config.yaml
encoder_widths: [64, 128, 256]
residual_init: "scaled_by_depth"
max_steps: 9300
epochs: 8.2
Rows from block 2 of the image encoder, named by matrix and row number. Rows with one number belong to one neuron. Each number is 50 + 10 x the weight over its row's rms, rounded and kept within 0 to 99. All counts start at 0. After the name is the row's rms in percent of the matrix's.
# fc1: MLP up (encoder.blocks.2.mlp.fc1.weight, 512x128), inputs 0-127
# fc2: MLP down (encoder.blocks.2.mlp.fc2.weight, 128x512, transposed), outputs 0-127
fc1.482 099:51 47 48 43 70 52 53 48 42 61 54 55 41 51 36 38 56 55 57 43 50 50 81 60 67 54 40 49 52 46 61 59 58 39 52 48 33 62 63 38 40 53 39 67 41 54 41 45 60 42 55 52 49 42 50 36 48 56 48 41 43 54 20 54 44 51 66 63 49 76 51 56 49 31 68 40 36 48 66 62 46 50 63 65 55 62 57 53 51 61 56 52 56 53 45 42 41 44 45 63 56 50 49 54 46 57 56 54 21 46 38 37 44 37 56 28 46 45 61 47 60 35 56 42 51 45 56 48
fc1.483 108:49 39 68 42 73 46 50 60 61 45 33 49 59 33 62 58 46 50 56 75 55 49 48 45 46 57 51 60 49 45 47 38 40 45 53 46 66 23 31 46 46 51 43 28 45 57 43 51 68 50 41 53 72 59 60 61 42 35 51 59 58 64 51 56 58 68 56 39 42 52 54 49 47 45 22 59 56 49 46 51 50 57 57 68 63 35 39 55 49 46 48 26 42 47 55 66 50 57 51 40 48 44 52 40 33 64 55 49 52 48 35 48 36 49 53 53 47 56 51 54 46 38 44 52 45 65 43 62
fc1.484 104:52 51 35 46 67 49 38 45 58 43 51 46 64 22 44 68 57 47 45 66 50 39 37 51 41 51 68 53 40 53 61 49 57 42 39 40 47 32 55 64 43 60 57 56 35 38 36 59 52 50 46 49 82 44 52 45 32 58 51 50 49 57 52 45 56 30 53 61 52 79 48 45 40 32 58 60 51 56 72 47 61 68 52 56 41 51 47 50 35 67 47 55 52 37 50 44 56 50 32 42 58 49 57 56 46 49 54 49 51 41 50 50 41 64 42 53 58 29 62 41 65 38 54 49 50 43 48 47
fc1.485 110:61 55 61 41 42 61 54 67 68 52 45 39 40 49 56 57 55 50 35 47 23 53 71 57 56 55 30 60 48 62 37 48 47 37 28 47 42 59 37 51 53 33 57 47 74 55 48 63 51 34 33 45 53 23 49 45 51 45 54 46 54 44 43 72 46 35 43 51 51 56 59 33 53 49 58 54 50 48 47 58 43 57 44 60 64 39 56 61 52 42 64 46 30 59 39 49 60 45 52 50 52 46 53 46 47 50 61 59 44 67 32 42 56 52 44 44 51 64 54 60 55 52 42 36 60 37 54 70
fc1.486 100:52 51 36 33 32 60 49 45 60 37 56 43 47 33 43 56 59 51 41 49 50 53 39 36 40 65 56 73 54 53 62 41 57 46 35 51 54 37 54 65 55 66 52 63 59 43 35 68 53 48 36 34 64 34 50 53 50 55 50 58 63 38 51 50 43 38 40 50 48 59 76 47 44 44 55 46 30 36 64 39 66 69 44 46 62 55 50 51 47 42 65 52 32 41 45 58 50 49 47 45 59 50 55 73 60 39 43 68 56 45 54 32 46 59 58 48 55 51 55 62 44 47 61 51 64 38 53 41
fc1.487 082:62 33 57 54 42 61 66 40 51 40 42 34 48 51 73 62 38 50 40 57 50 54 41 46 44 64 43 61 42 41 49 63 39 54 50 41 67 36 47 62 37 46 66 56 44 52 40 54 53 46 41 46 55 39 51 82 56 39 51 40 63 45 60 45 48 46 40 51 54 43 51 64 43 62 42 46 29 40 59 48 47 51 60 37 35 29 35 44 49 48 40 58 65 56 53 32 48 48 48 61 54 40 67 60 53 56 36 59 53 36 51 46 52 42 60 57 55 43 54 67 73 55 31 65 44 51 44 53
fc1.488 089:59 47 39 65 53 46 54 32 54 49 25 50 43 53 53 56 46 50 50 61 53 61 45 45 56 55 65 39 53 42 50 64 52 47 56 40 55 45 46 60 64 56 57 46 41 44 60 47 60 43 57 36 52 44 52 63 59 48 33 42 37 39 55 48 67 48 60 44 43 57 43 62 31 32 50 60 35 51 64 41 45 52 69 30 56 57 52 55 56 57 40 57 52 62 49 46 46 51 59 63 33 32 65 48 33 53 46 50 48 28 55 59 29 54 65 55 51 38 44 34 75 46 58 71 44 41 41 66
fc1.489 101:43 31 65 51 44 59 45 57 51 25 67 52 47 52 62 52 43 54 45 35 38 55 57 37 51 68 51 50 43 55 54 39 39 52 38 38 64 68 47 55 51 38 48 59 59 47 38 42 52 37 53 35 59 47 74 48 44 49 62 52 43 51 47 69 60 41 42 33 42 36 53 42 57 66 69 56 52 56 42 54 48 56 51 64 49 53 48 35 24 49 51 44 49 64 49 39 69 38 41 49 61 37 49 65 51 44 68 47 48 46 35 54 57 33 44 51 57 50 51 55 57 33 47 51 41 44 56 76
fc1.490 102:66 53 52 50 44 60 45 69 56 60 66 47 54 48 52 53 50 67 52 59 46 56 53 50 47 50 30 80 49 50 55 41 52 50 51 47 65 45 46 60 57 46 62 47 49 53 33 38 55 46 51 49 55 56 44 52 50 39 39 40 49 44 27 60 56 63 42 66 33 53 65 44 56 54 42 58 74 45 66 28 34 53 53 47 50 23 49 43 47 44 62 46 38 42 34 50 41 50 25 52 61 60 53 42 44 41 46 38 51 56 62 37 40 50 55 50 69 29 49 60 48 65 58 45 47 49 64 45
fc1.491 097:51 37 67 48 57 60 46 54 48 39 48 44 47 44 51 56 58 53 64 42 64 48 57 53 57 75 58 54 53 46 49 48 47 15 48 38 60 34 42 51 58 39 46 69 78 45 25 53 61 43 57 46 69 56 37 43 54 45 38 47 52 59 44 46 43 47 51 64 54 59 51 54 43 55 38 41 44 33 45 30 54 48 46 49 48 38 50 40 39 39 68 67 48 44 60 64 59 50 55 50 31 56 51 50 62 54 46 45 51 27 61 37 48 54 62 49 59 42 54 50 55 60 62 59 65 46 49 61
fc1.492 105:50 50 53 60 43 46 38 45 43 39 39 43 48 66 48 52 69 51 60 54 46 68 49 53 35 61 43 51 38 30 51 37 39 38 45 24 47 33 60 53 56 65 72 69 54 51 53 49 57 53 38 53 66 44 59 53 41 46 50 34 38 52 56 49 58 52 51 45 56 47 52 43 48 37 54 36 50 52 66 59 57 52 76 52 42 42 53 45 52 42 41 48 48 46 40 54 56 48 60 60 49 48 61 69 72 48 53 39 31 26 60 60 40 50 53 47 38 53 60 37 58 32 55 50 50 48 41 75
fc1.493 099:45 30 62 39 56 56 48 46 53 37 41 42 54 60 54 72 61 73 53 60 43 66 65 24 40 49 53 56 28 55 42 52 40 42 34 31 54 38 63 69 41 37 49 60 65 47 51 63 58 30 55 37 53 51 55 69 49 37 43 48 46 44 39 63 62 42 50 38 49 49 50 59 52 37 47 50 36 57 64 56 52 51 61 46 39 67 49 42 49 55 43 69 51 57 48 48 60 56 57 37 52 50 57 61 51 32 68 50 36 50 51 45 49 45 49 57 49 49 50 49 58 40 47 62 37 45 35 54
fc1.494 103:52 35 61 52 41 49 42 60 66 52 47 43 56 53 46 53 40 45 33 68 57 54 41 55 60 57 46 45 59 50 40 49 43 40 41 37 64 48 34 50 44 48 64 39 57 58 34 52 72 41 35 54 67 32 47 61 58 54 58 72 59 39 35 56 50 59 38 41 45 50 54 45 48 47 41 53 49 54 73 33 65 60 56 46 28 46 55 62 46 53 67 38 48 46 55 38 37 47 45 53 52 33 51 66 57 41 60 58 31 51 49 62 42 51 42 57 56 20 52 47 49 69 41 48 51 48 45 63
fc2.482 119:45 46 56 59 54 46 43 72 51 62 63 62 48 45 66 46 44 46 52 49 75 37 48 64 61 41 56 59 52 36 57 58 61 45 34 37 49 44 32 53 52 22 58 46 45 59 52 34 58 59 53 67 41 39 52 61 34 66 62 40 43 67 47 60 43 42 42 54 48 44 48 48 46 32 41 63 64 62 43 33 37 61 61 37 55 40 44 54 25 54 55 44 63 43 44 56 47 48 57 46 43 48 29 47 53 60 44 52 51 37 54 43 36 62 42 54 49 38 63 54 63 58 44 40 60 38 55 48
fc2.483 121:30 63 47 47 41 34 55 42 55 52 54 44 77 52 31 44 42 41 40 40 64 68 39 54 51 25 44 39 55 46 57 58 48 57 37 35 57 46 55 65 53 45 40 46 37 57 42 60 47 47 61 46 58 30 47 47 52 70 45 76 49 61 46 49 60 49 36 54 42 43 67 53 41 45 42 74 59 60 63 45 38 58 51 66 57 44 51 49 52 58 62 38 59 46 62 53 49 58 58 52 58 51 39 45 64 47 41 35 48 49 47 53 43 35 64 43 44 62 58 27 51 51 46 39 49 62 47 46
fc2.484 097:46 55 57 65 22 67 48 38 45 56 54 56 53 57 50 62 25 46 45 47 71 61 39 50 45 53 63 64 52 37 44 59 46 49 38 51 53 23 42 58 33 70 38 45 56 43 27 52 50 47 36 63 59 49 45 49 49 39 63 43 56 50 54 51 54 51 66 59 45 52 30 53 48 45 51 47 40 43 58 57 46 58 44 33 61 43 45 28 38 67 37 43 56 53 40 39 31 54 60 46 55 59 68 69 42 42 59 47 58 54 61 58 45 49 45 56 53 64 47 55 56 53 48 58 49 60 45 59
fc2.485 096:72 37 49 42 53 45 68 44 39 43 48 37 60 50 53 55 35 60 44 44 57 39 44 50 70 47 55 44 49 57 43 63 44 66 44 79 60 73 53 50 49 52 60 44 50 46 51 56 49 31 38 28 42 47 47 54 65 52 42 50 54 54 58 49 55 55 39 50 29 41 65 66 36 48 63 58 51 45 36 43 60 46 37 44 54 43 65 47 45 56 45 36 58 49 50 48 39 44 39 55 47 52 61 39 35 65 50 65 58 54 49 47 67 71 58 44 65 36 50 51 43 48 54 52 26 45 67 47
fc2.486 095:42 65 50 62 58 51 66 48 70 48 60 45 53 41 47 35 45 51 44 43 50 57 45 64 59 48 41 54 70 35 40 61 59 57 29 42 55 48 31 49 34 31 46 54 45 53 43 50 54 48 59 59 58 58 62 61 34 63 59 64 63 45 55 54 58 37 57 51 34 55 47 55 44 43 48 64 55 53 53 44 45 46 38 35 61 52 44 47 38 40 51 28 68 61 44 61 76 41 44 39 37 24 50 59 37 55 40 47 50 48 55 63 34 36 55 58 49 44 52 64 46 58 55 41 65 55 47 54
fc2.487 061:58 44 45 55 57 47 44 40 36 65 60 53 60 61 38 60 52 59 47 54 51 48 25 37 50 58 47 48 48 45 34 47 51 66 35 54 49 62 50 55 35 48 57 68 52 50 27 60 60 46 44 50 41 53 49 52 47 28 55 61 41 52 45 53 59 42 55 62 36 67 75 57 30 40 45 54 46 49 62 46 48 58 51 45 40 40 39 46 57 53 50 61 54 58 37 37 70 53 44 65 60 56 57 52 44 76 60 24 42 41 31 54 52 49 59 44 60 35 68 50 39 46 57 59 45 54 50 59
fc2.488 100:41 57 48 53 63 46 46 32 55 48 73 39 65 44 58 63 45 49 64 42 44 48 42 55 68 41 43 72 50 54 59 59 56 57 53 65 63 67 54 41 63 54 57 47 16 46 63 54 69 44 58 45 38 48 48 50 50 54 41 44 59 52 40 50 46 62 49 38 47 28 51 47 43 52 56 34 39 65 37 46 60 45 50 47 61 49 44 54 39 49 49 36 38 77 35 45 58 58 59 53 49 32 60 33 46 58 42 48 57 41 38 53 53 49 45 65 55 56 42 62 32 50 41 55 55 40 46 40
fc2.489 107:47 52 63 61 71 38 52 42 63 76 35 40 58 46 36 61 70 62 53 51 56 54 63 40 58 58 36 50 48 63 55 49 55 57 68 74 53 63 55 50 52 54 38 44 48 31 50 51 38 45 33 58 45 52 52 47 42 33 46 46 63 29 43 60 49 53 55 57 56 71 50 39 56 48 47 47 32 49 60 51 69 54 44 38 50 62 50 25 41 38 33 57 47 58 59 48 48 53 41 50 57 44 50 52 45 45 45 57 47 66 53 38 47 32 39 49 58 48 41 60 47 51 39 50 45 66 30 46
fc2.490 079:44 49 67 48 55 55 46 48 62 61 53 50 58 41 32 56 75 54 61 55 51 40 43 31 64 51 31 44 41 56 39 43 46 46 63 54 41 61 46 42 51 42 44 43 46 40 48 61 47 46 46 66 44 48 56 50 25 50 48 56 64 48 47 61 51 47 60 55 62 57 51 30 66 41 57 46 43 64 39 61 50 53 49 62 61 63 38 34 25 49 42 61 41 56 61 58 71 57 51 43 68 53 47 56 37 35 61 65 39 62 41 53 58 39 37 45 42 45 48 61 62 48 53 54 57 60 25 52
fc2.491 097:56 56 27 33 52 47 51 43 35 46 29 54 51 44 45 57 42 45 45 58 44 44 47 45 55 28 44 42 37 64 35 56 47 43 65 47 37 76 59 69 72 43 53 55 61 47 53 55 46 58 70 43 43 39 57 52 52 50 54 41 48 59 66 47 64 40 53 60 54 53 55 47 48 40 48 51 43 47 62 37 34 61 47 76 44 59 53 51 48 65 45 46 46 41 25 46 64 45 32 44 47 68 51 51 49 61 31 59 57 64 67 52 62 63 48 50 51 47 38 54 62 43 49 54 38 55 47 43
fc2.492 116:40 60 31 38 56 36 49 39 31 62 60 58 51 56 48 25 45 27 63 59 63 60 56 64 41 42 28 57 53 43 41 59 49 49 59 52 52 49 47 44 54 62 48 54 63 31 54 60 64 41 57 58 66 45 53 34 57 59 58 42 66 52 64 35 64 50 64 57 54 36 49 54 64 40 62 37 76 37 55 49 43 60 42 45 52 66 54 44 40 44 38 49 61 56 57 34 46 52 54 35 61 64 51 48 47 48 41 48 58 45 42 55 48 58 44 32 49 65 39 46 53 49 50 55 59 39 48 42
fc2.493 096:48 57 48 43 63 54 49 39 56 51 41 30 70 65 48 54 48 54 41 47 51 47 49 50 59 35 43 58 55 61 34 56 51 50 60 69 52 50 64 52 43 26 54 36 49 47 39 49 48 42 52 70 42 44 41 45 46 42 47 48 42 45 33 31 38 43 48 53 61 51 51 57 38 52 51 41 39 53 65 60 40 59 60 47 59 46 57 64 48 69 45 62 47 49 56 38 40 67 51 58 59 71 61 56 22 46 54 49 49 62 56 32 71 54 48 53 45 64 42 66 59 63 71 51 48 45 32 43
fc2.494 108:64 78 52 54 44 64 43 49 35 43 43 50 28 61 48 40 50 37 38 70 35 49 39 47 60 42 54 41 57 50 27 40 57 61 51 54 39 64 40 61 39 48 38 45 47 59 42 41 48 62 61 54 38 43 43 49 49 45 72 60 61 41 56 51 34 49 63 59 56 54 64 48 53 33 53 49 54 48 40 40 27 45 48 54 69 42 59 47 55 69 45 46 39 56 43 44 55 40 61 53 49 64 60 31 45 57 36 49 35 58 35 64 56 70 54 46 49 52 41 53 55 54 60 50 52 49 42 61